Weights of a small contrastive image-text model.
Training: muon at rate 0.04, 10600 steps, batches of 256.
Rows from block 5 of the image encoder of a small contrastive image-text model, named by matrix and row number. Rows with one number within an expert belong to one neuron, the router's apart. Each number is 128 + 24 x the weight over its row's rms, rounded and kept within 0 to 255. All counts start at 0.
Before each expert's rows are labels from the 100 images, of 14848, where the router gives the expert most weight on average: "responds to" is what is common among them; "patch colour" is the nearest of a few named colours to the mean colour under the peak. Only what is clearly more common there than usual is listed. The data: small charts drawn from random numbers. In brackets: how many of the 100.
# router: router (encoder.blocks.5.mlp.router.weight, 8x160, trained with AdamW), inputs 0-79
# up: expert up (encoder.blocks.5.mlp.up, 8x160x160), inputs 0-79
# down: expert down (encoder.blocks.5.mlp.down, 8x160x160, transposed), outputs 0-79

# expert 2
responds to: rising (48); peak in the middle (46); bubble chart (39)
patch colour: white (75)
router.2 [164 131  91 130 104 174 147 123 125 158 149 137 150 103 149  55 120 114 129 165 142 132 126 145 139 110 100 128 108 131 124 119 135  75 166 141 110 129  99 144 136 148 116 134 162 118  95 112  92 127 107 109 106 118 142 121 177 149 168 153 128 126 146 120 176 116  81 117 150 105 126 105 125 129 162 113  98 140 144 102]
up.14 [185 126  99 159 105 108 115  99 129 132 117 114 164  62 133 165 163  90 109 131 131 135 158 149 154  82 110 145  93 105 144 133 116 132 131 136 141 140 122 123 138 100 127 140 113 136  96 117 158 125 121 105 108 114 156 114 158  93 157 123 165 109  86 106 108 151 118 151 134 157  86  95 124 138 158 190 142 103 118 155]
down.14 [121 171 120  97 167 208  99 144 127 144 147 112  97 178 101  66 132 115 120  97 135 128 105  99 122 157 186  86 117 176 110 163 140 137 103 128 149 147 115 138 124  76 112 108 138 162 115 123 115 131 136 101 121 135  82 123 149 123 108 148 105  98 108 149  86 127 133 161 129 126 147 131 129  94 115 139 136 130 111 121]
up.15 [127  87 151 159 172 134 135 150 158 140  95 154 108 107 124 119 115 123 158 105 137 134 122  97 121 111 151 132 102 144 125 139 126 129 134  87 131 105  91 144 134 108 110 157  90  99 119  97 100 125 103  70 156 128  91 172 131 123 129 135 161 116 115  85 138 133 122  88 148  89 159 156 144 122 126 107 156 130  78 131]
down.15 [151 102 113 174 118 138 171 131 151  86 130 115 112 123 156 129 112 136 137 157 103 128 124 114 130 175 126 115 105  95 161 161 129 172 128 101 107 119 146 155 109 108 127 133 141 126 126  93 147 187  81 134 136 100 105 104 158 178 119 141 108  89 148 170 103  88 130 142 134 162 110 106 117  98  96 147 145  85 155 142]
up.16 [191 125 199  80 112 139  87 156 102 123 132 133 119 113 128 127 136 145 127 136 104 148 173  99 111 122 160 111 177 110 145 124 142 142 116 152 124 167 106 129 115 103 122 135 132 121 130 143 133 112  97 116  88 114 138 119 127 118 149 146 137  70 139 101 154 104 133 118  97 113 157 113 166 124 112  96 118 136 111 116]
down.16 [ 92 145 154  68 172 102 125 151 133 121 129 125 141  86 166 130 126 108 127 178  87 130 122 163 134  94 113 130 129 120  92 173  71 128 136 156 152 149 124 137 116 109 112 170 122  92 140 136 121 139 101 138 177 121 138  79 109 159  81  91 125 101 128  98 130 120 140 109 115 104 127 137 149 136 138 156 132  98 164 137]
up.17 [168 129 144 148 159 148 133 211  94 142 102 106 134 105 157 121 129 149 135 127 114 158 162 144 118  81 153 144 131 130 128 115 140 127 119 150 108 145 101 136 143 138 119 110 114  83 125 138 144 132 160  96  88 141 124 133 124  92 151 149 139  75 117  86 113  93  92 160 156 135 156 130 124 115 157 133 109 142 148 141]
down.17 [136 135 133 118 103 158  86 110 114 157  97  76 113 158 110 152  89  93 123 119 141 116 102 123 145 132 146 129 107  99  92 186 119 148 164 137 131  90 120 150 118 121 139 109 136 142  80 130 119 161 129 138 150 145 117 145  90 110 105 115  95 151 101 147 155 142  80 136 161  95  90 163 123 138 163 131 142  96  96 108]
up.18 [110  89 131 132 110 138 154 124 125 146 113 130 136 127 128 153 117 141 112 151 138 107 124 138 108  85 138  90 157 132 131 114 131 130 101 126 148 171 126 118 119 111 136 138 124  94 113 122 178  73 125 109 128 151 159 181 112  89 105 126  81 135 145 143  84 128  94 142 153 184 134  78 136 118 138  93 131 145 110 181]
down.18 [115 136 168 105 123 119 139 155 147 135 158 168 151 113 104 107 182 119 116 140 153 123 142 110 123  88 144 135 186 105 143 126 130 139 170 104 122  95 151 122 140 160 137  90  63 118 141 124 113 121  96 119 143 147 120 107  95 141 139 126 121 113 128 110 136 112 140 140 123 142 105  82 125 118 108 122 151 101 115 126]
up.19 [127 105 147 152 152  85 134 154 156 112 143 147 170 124 166 122 129  93 101 135 158 133 102 126 137 108 136 151 160  84 140 109 101 166 136 153 135 136 163  81 140 102 102 132 121 131 145  88 133 105 131 120 142 139 127 132 125 113 167  86 100 163 125 118 105 107 129 154 112  74 132 113 123 128  62 134 123 109 154 142]
down.19 [ 80 121 180 142 113 112 123 111 143 178 112 142  85  83 154 141 136 162 117 148 121  84 120 147 120  86 141 130 106 102  75 131 136 180 110 113 155 122 112 166 136  87 134 112 129 122 158  94 156 126  82 135 155 127 123 139 152 151 148 122 195 144 117  98  75 130 101 126 122 147  94 157 121  96 169 113 187 110 170 155]

# expert 0
responds to: one colour (80); step chart (58)
patch colour: white (68)
router.0 [134 174 157 153  70 117 112 114 157 125 125 101 108  92 149 148 127 123 148 148 183 146 116 148 136 126 155 114  99 145 125 164 126 154 137  67  93 108 120 139 134 113  75 122 145 135 137 100 134 108 116 118 141 150 122 153 161 139 122 139 149 130  73 129 117 106  86 131 127 107 140 133 144 103 114 124 110  90  83 118]
up.14 [ 77 110 112 129 133 135  71 118 107 171 137 168 167 136 103 156  79  87 107 128 120 111 164 109 141 122 105 132 138 142 148  90 117 139 136 176 140 109 118 158 110 124 127 114 123 119 130 138 176 154 118 112 147 149 141 169  65  92 136  94 191 166 146  96 114 122 119 152 122 136 128 107 136 139 121 145 120 152 136 131]
down.14 [128 121 182 136  91 159 128 109 129 101 133 129 115 155 124 111 107 133 148 163 131 101 100 145 135 155 130 189 141  90  84 147 129 109 142 154 131 129 123  90 113 154 107 121 119 116 137  63 151 163 125  85  84  99 129 142  85 124 169 118 148 138 121  97 135 140 158 119 156 102 161 124  94  98 151  96 134 116 153 137]
up.15 [149 105 168 147 115 135 135 148 106  84 116 119 132 127 123 145 110 140 155 119 113 161 145 164 155 114 153 125 186 109 143 113 115 171 113 133 117 100  75 111 137 124 133 115 119 111 132 120 108 158  98 124 124 118 133 122 153 160 125 133 158 115 129 133 136 141  59  92 125  96 179 147 152 104 153 168 115 147 125 125]
down.15 [128 121 102 157 160 136 109 112 124 115 136 137 132 135  96 138 150 115 104 162 115 127 148 111 118 115  88 130 139 126 131 148 101 182 117 111  99 129 127  92 146 131 165 115  89 110 138 162  84 115 148 125 128 119 123 146 179 156  93 112 138 113 146 118 139 117 107 138 132 102 157 107  76 104  84 163 129 119  75 137]
up.16 [161 171 141 160 125 112 109 133 137 128 100 138 116  87 119 122 123 108 105 131 148 130  83 141  98  90 132 110 156 148 132  58 141 118 121 110 110 139 130 142 114 119 107 158 148 122 152 113 147 121 132 146 100 167 148 118  87 130 141 118 116 140 140  91 171 154 126 121 156 146 112 127 118 130 107 105 160 109 160 191]
down.16 [123  95 119 116 167 100  96 148 127 120 150 132 114 100 114 102 148 165 128 154 141 140 124 141 154 125 173 124 178 151  96  81 151 118 153 174 140 153 173 108 145 106 125 121 101 136 124  84 119 134 133 117 123 155 118 155 135 150 168 108 144 154 116 142 101 134 106 137  98 152 136 125 103 163 116 137 120 131  92 134]
up.17 [113 146 194  94  91 117 117 130 127 127 142  98 131  87 140 131 125 137 144 148 116 123 164  78 126 126 122 139 149 101 138 109 100  98 136 110  95 153 114 131 116 121 146 138 117 111 101 142 146  98 108 101 136 163 147 125  96  87 132 142 171 148  68 143 130 112 103 138 170 144 120 109 112 149 154 141 137  96 136  96]
down.17 [115 148 123 120 139 148 129 160  94 171 149 167 120 126 107 149 127 147 118 120 166  98 109 140 147 150 128 164 177 106 171 130 137 139 127  90 145 140 124 118 164 112 160 151 118 115 131 129 122 139 160 161  86 116 122  92 120 167 112 111 128 162  81 127 126  95 134 143 103 115  98 121 120 117 128 125 119 147 110 147]
up.18 [172 159 155 137 101 136 107 147 103 125 135 145 145 143 101 194 119 143 165 124 128 174 145  66 155 159  92 137 157 136 147 192  85 117 130 158 132 145 121 133  64 134 131 152 141 177 108 114 129 128 128 106 164 101 128 133 124 101 103 139 123 106 138 103 102 133 147 121  90 121 162  94 112  83 104 135 113 171 106 136]
down.18 [ 94 117 133 122 143 125 161 147 124 131 112 115 117 130 123 113 165 104 111 129 100 109 126 130  91 139  84 119 101 105 136 117 105 125 102  93 116 108 149 127 154 142 130 165 141  83 164 161 166  76  94 152  93 127  94 130 120 126 187 125 170  76 103 133 154 106 109 146 115 135 144 121 133 137 124 135 120  89 121 125]
up.19 [105 129  99 117  98 162  99 119 133  96 144 131 176 162 130 136 144 144 107 110 108 144 106 111 115 149 115 122 130 142 170 159 139 141 169 113  97 117  90 129 111 154 140 121 109 138 140 132 153 185 105  83 146 109 156 127 129 106  95 141 116 123 119 142 160 163 162 127 136 137 134 137 122 144 116 137 122 120 132 145]
down.19 [129 113 144 159 108 145 113 148 140 127  97 146 116 151 126 105 148 115 140 145 172 137 151 134 122 111 112 122 140 112 120 130 125  97 143 136 124 142 122 137 108 107  77 158 173 139  88 121 131 136 100 142 131 110 143  96 154 146 118 106 141 108 110 133 149 123  98 157 149 109 127 137 133 150 124 145  95 133 118 192]

# expert 3
responds to: dip in the middle (61); line chart (35)
patch colour: pink (41)
router.3 [ 86 120  80 185  83 148 101 106 107 102  95 111 149 135 132 104  99  94 164 129 110 147 110 110 120  99  91 114  99 162 141 112 110 129 156 184 137 126 121 157 147 116 121 114 138 140 124 103 116 117 127 159 197 157 114 120 115 126 121 138  83 133 140  95 131 133 105 142 129 137 109 124 110 119 120 137 144 116 139 106]
up.14 [137 105 173 118 126 115 130 136 154 106 179 112 160  94 127 133 145 129  87 141 132 153 139  84 149 107 135 155 115 142 116 119 123 106 132 114  89 130 156 129 157 126 134 145 113 121 150 166 134 138 158 116 168 145 108 119 134 115 141 132 175  99 132 118 145 149  85 122 153 141 131 169  93 127 104  90  94  99 101 146]
down.14 [145 120 142 102 149  93 163 142 109 105 135 150  98 143 169  77 166 138  92 133  97 136 125 129 149 123 130 119 173  89 105 152 132  69 142 142 129 139  87 119 171 105 117 139 102 135 131 128 162 144 155  93 143  86 134 172 156 113 131 157 109 114 150 121 127 127  99 141  74  64 131 131 152 141  90 111 114 133 116 126]
up.15 [118 124 152 133 135 137  91 114 103 141 134 115 108 140 168 198 154 118 134 118 120  80 111 180 116  76 121  81 138 149 142 117 128 160  96 122 148 119  68 136 122 126 141 174 141 118 168 101 103  90 167 113 102 147 124 152  83 103 134 124 154 111 117  99 102 118 143 153 104 150 119 151 129 129 110 105 182 166 134 159]
down.15 [102 136 143 133 137 126 145  94 149 115 113 148 124 103 144 112 127 120 139 141 103 135 131 103 157 119 100 118 137 130 192 147  97  94 154  59 114  94 122 149 123 148 163 128  96 145 147 120 106 149 132 152 111 133 126 157 119 112  87 137  96 135 110 148 119 101 134 149  88 160 122 113 131 111 110 114 117 152 134 119]
up.16 [129 112 137 100 140 128 133 130 136 140 155 140 136 155 115 147  74 113 122 137 158 131 118 123 112 100 125 139 131 164 133 104 111 115 129 101 114 127 136  75 125 127  92  96 127 131 123 125 110 127 122  90  77 128 118 172 110 112 119 119 120 130 139 134 164 132 134 147 165  91 169 131 104 153  97 167 168 141  83 179]
down.16 [153 135 145  85 158 108  96 117 121 151 129  85 115 167 128 100 137 119  91 164 103 115 118 162 174 120 159 130 131 110 147  86 116 139 116  83 143  94 114 104 111 154 120 124 116 152 125 170  95 121 162 134 131 107 142 128 153 151 116 118  94  91 136 137 113 120 122 106 147  95 108 141 104 120 139 108 109 104 110 106]
up.17 [148 131 148 126 148 114  96 142 149 155 100 112 157 140 129 118 134 170 109 103  88  87 104 122 117  88 122 136 128 104 159 132 138  87 166 123 163  91 149 105  85 123 140 118 157 135 128 141 176  94 106 175 148 136  91 143  93 156  81 117  86 116 149  91 103 147 115 139 127 113 161 122 105 105 141 148 169 137 152 141]
down.17 [102  79 139  89 135 188 138 120 126 149 146 177 113 119  92 150 140 135 130 123  62 115 176 118 115 100 154  77 145 101  92 123 132  99 150 131 118 123 154 165 140 119 114 125 123 114  92 108 122 136 147 139 161 157  86 125 139 137 113 111 142 105 105 148 103 137 107 108 104 144  95 132 140 116 147 137 151 141 106 104]
up.18 [146 156 150 152 164 130 154 137 119 106 149 219 164 100 103 129 158 109 140 102  86 156  74 152 139 162 138 118 124 138 125 145 116 142  94 108 131  95  83 130 120 140 129 156 135 137 119 106 131 115 106 134 138 145 165 152 114 125 142  96 143 121  98 127 133 158  78 118 109 142 118 132 158 116 117 137 167  85 110 134]
down.18 [132 109 116 139 108  91 143 142 133 163 145  96 148 117  96 125 112 124 158  98 165  71 121 155 120 145 168 148 148 111 160  87  63  83 137 137  87 121 149 101 111 167 118 154 149 125 124 170 109 136 112 135 120 116 110 124 152 139  81 113 129 134 101 159 129 156 128 137 154 137 146 103 115 156 114 188  83 118 125 119]
up.19 [122  47 118 129 126  97 105 124 150 141 180 112 147 113 151 113 103 125 153 107 132 127 125 147 125 127 169 124 141 125 135 127 142 158 131 142 140 122 111 156 129 174 137 132 131 114  81 121 144 125 150 126 115  84 152 133 192 156 124 100 158 116 135 130  98 112 125 131 112 140 162 120  60  99 103  87 137 152 108 154]
down.19 [112 170 137  99 131 154 124 143 161 124  84 104 111 175 147 122 112  67 143 139 100 128 136 153 122 152 171 175 119 121 114 134 126  99 122 150 145  99 130 110 110 154 135 132 120  97 141  94  87  76 148 129 191 129 104  97 131 125 119 100 134  98 119 116 133 118 146 147 152 127 120 121 136 165  80 111 136  94  72 142]